From a checkpoint of a small CTC image transcriber: layers 10.
Rows from block 3, named by matrix and row number. Rows with one number belong to one neuron. Each number is 50 + 12 x the weight over its row's rms, rounded and kept within 0 to 99. All counts start at 0. After the name is the row's rms in percent of the matrix's.
# fc1: MLP up (model.blocks.3.mlp.fc1.weight, 1024x512), inputs 256-383
# fc2: MLP down (model.blocks.3.mlp.fc2.weight, 512x1024, transposed), outputs 256-383
fc1.369 101:58 43 48 45 44 62 48 57 84 46 52 48 60 56 39 34 55 20 66 58 49 63 27 54 47 57 75 49 56 54 70 61 55 45 39 14 48 75 21 44 50 49 63 50 38 54 60 50 54 64 43 61 31 47 54 48 43 62 57 28 39 71 28 48 44 53 50 33 60 44 34 67 49 64 54 61 25 61 44 68 40 65 63 19 62 34 22 63 66 40 23 63 65 61 45 65 57 55 50 49 28 54 65 51 37 64 48 59 33 66 62 63 51 68 44 58 50 37 41 55 58 44 53 73 52 54 54 67
fc1.370 101:57 40 28 60 67 59 56 37 61 51 63 48 61 60 39 53 60 49 35 56 60 33 57 59 49 50 48 61 63 55 63 72 37 59 48 48 38 57 29 39 49 52 57 49 40 64 28 65 36 33 49 39 52 38 50 27 60 35 36 32 71 45 67 54 58 39 35 64 55 43 76 62 43 51 35 33 66 60 57 51 64 53 63 63 38 47 68 46 55 42 34 52 64 71 75 56 64 47 49 47 63 44 49 33 43 74 67 49 66 72 34 14 50 63 46 54 33 41 45 32 61 63 48 39 71 36 64 58
fc1.371 101:53 50 42 55 63 34 44 72 57 53 43 51 62 45 65 56 34 53 51 60 58 79 43 56 75 36 56 69 42 25 46 62 26 56 51 56 57 56 34 56 59 45 39 29 51 38 26 64 43 75 42 48 44 28 47 47 49 66 54 56 47 42 35 45 52 73 33 70 28 49 62 64 50 48 58 39 58 56 58 32 71 59 63 48 48 55 31 62 41 36 39 49 59 36 55 55 49 72 39 51 67 44 74 73 50 69 53 21 50 59 50 40 24 40 31 65 57 53 45 40 66 53 47 56 53 43 56 49
fc1.372 104:56 48 53 42 66 49 39 56 57 39 46 55 50 53 41 43 54 49 58 58 55 61 63 46 59 30 61 54 63 53 53 60 42 39 51 54 55 75 50 55 47 35 47 48 58 41 53 53 44 50 66 30 21 40 51 50 41 65 38 51 35 62 48 51 50 47 64 73 41 45 51 42 50 58 62 65 39 47 45 52 58 50 64 37 60 53 39 53 32 47 42 42 41 20 36 60 70 66 30 40 47 11 45 41 24 61 65 29 46 57 42 49 55 41 51 58 50 56 56 36 36 65 57 52 46 64 39 65
fc1.373 096:42 42 38 43 44 64 45 54 42 60 53 25 30 58 52 39 65 54 54 55 34 48 54 33 68 48 63 38 63 43 39 54 41 41 49 60 63 48 54 68 71 59 51 43 66 58 45 63 27 56 48 67 59 34 21 52 62 85 36 73 72 49 54 35 62 33 52 63 37 32 62 42 21 58 61 48 53 62 71 48 21 47 50 46 58 37 34 44 57 53 28 46 55 63 54 53 31 40 55 66 28 59 39 45 38 61 40 35 36 54 60 54 41 48 67 28 44 50 46 54 37 62 50 43 51 40 48 50
fc1.374 103:57 37 40 44 45 61 48 63 46 44 27 60 44 29 75 48 51 41 47 66 51 63 47 70 51 38 34 37 44 60 80 52 48 55 48 42 42 64 59 61 35 49 59 52 54 61 68 45 54 46 45 90 21 46 45 30 44 40 47 66 45 82 17 49 47 74 55 63 50 62 26 50 33 59 46 48 40 49 62 45 58 52 64 29 59 45 33 35 23 42 53 44 52 51 50 32 50 72 22 57 71 80 46 36 54 36 42 66 55 51 58 51 42 36 64 55 49 29 50 52 27 70 44 40 57 35 57 35
fc2.369 095:53 50 48 51 56 38 38 55 52 33 51 57 57 41 27 60 53 50 45 59 70 43 42 58 54 58 62 36 46 57 33 30 52 50 50 52 61 18 58 55 57 45 50 43 46 27 57 53 55 59 55 36 38 49 67 68 57 45 52 70 54 38 69 63 43 39 37 62 53 59 43 49 57 55 41 52 65 36 66 32 45 22 36 59 45 73 50 31 48 64 20 63 29 54 41 45 71 59 44 49 75 48 65 41 43 49 55 43 76 51 43 58 40 38 66 57 39 62 52 46 52 46 45 39 36 50 62 71
fc2.370 101:56 32 37 53 50 49 35 63 59 52 46 34 53 34 42 55 59 56 42 36 46 56 24 35 71 72 40 47 62 41 49 40 41 45 58 28 45 37 57 44 42 51 54 64 47 61 44 47 45 36 35 59 47 60 42 55 46 42 74 63 39 57 50 52 68 46 74 58 60 55 59 53 37 67 54 67 64 51 51 55 52 59 46 66 44 41 56 63 57 77 55 57 69 54 55 55 47 24 40 46 55 66 40 63 51 43 51 51 39 46 65 77 34 48 63 31 46 52 63 77 41 31 53 53 53 47 33 63
fc2.371 104:58 24 53 65 39 63 49 26 52 62 23 58 44 77 54 55 59 53 57 50 70 52 45 64 59 52 48 63 71 32 48 45 50 57 48 47 24 33 50 48 61 38 72 57 46 68 48 24 47 55 60 47 54 49 44 61 45 63 38 49 45 26 47 40 43 24 29 60 53 53 44 50 62 54 58 53 56 45 31 48 48 56 29 51 49 38 53 41 61 38 73 48 57 65 16 46 65 50 44 64 38 49 31 35 36 66 48 58 65 41 45 73 55 69 32 33 40 29 42 42 41 57 52 41 30 41 59 55
fc2.372 101:44 62 46 40 29 25 50 55 40 60 43 33 40 46 53 54 50 60 43 42 27 30 48 57 50 47 65 38 63 53 66 35 52 65 66 34 49 39 46 36 61 60 52 57 37 41 30 64 51 59 53 70 65 48 46 37 41 50 33 64 79 52 55 60 57 49 60 71 61 40 43 45 58 45 47 65 50 47 66 27 52 27 42 48 50 47 72 38 51 88 67 48 58 48 50 50 67 61 26 43 49 30 46 36 66 57 58 43 62 41 52 49 43 80 25 50 45 54 43 51 50 48 37 56 62 49 35 49
fc2.373 097:52 49 48 68 62 66 68 74 64 55 37 54 45 53 52 70 65 42 40 44 54 55 66 47 54 41 55 70 60 24 51 51 24 57 55 34 36 40 39 39 54 53 36 59 50 77 52 42 45 46 44 31 53 28 44 43 63 48 42 56 42 38 39 34 39 41 51 39 70 52 62 64 54 65 32 48 52 64 30 47 50 30 36 66 56 54 55 43 58 43 34 62 52 43 57 24 61 56 28 52 68 53 51 55 35 45 22 47 52 50 48 62 54 43 51 41 57 45 41 60 60 29 19 54 27 38 35 42
fc2.374 111:43 55 41 53 37 51 44 48 51 28 70 38 79 28 48 50 43 82 48 62 52 25 72 52 54 36 42 30 59 75 69 50 25 51 28 43 53 47 51 27 55 43 75 67 46 51 31 51 53 53 54 62 41 35 48 62 57 40 69 36 58 37 57 50 21 50 57 37 58 55 62 42 57 58 69 44 11 42 50 75 63 50 58 53 40 38 63 53 52 58 64 50 72 66 61 45 49 33 65 60 47 54 56 57 55 62 41 34 52 43 40 44 69 52 46 58 44 62 47 49 60 17 54 45 56 68 66 39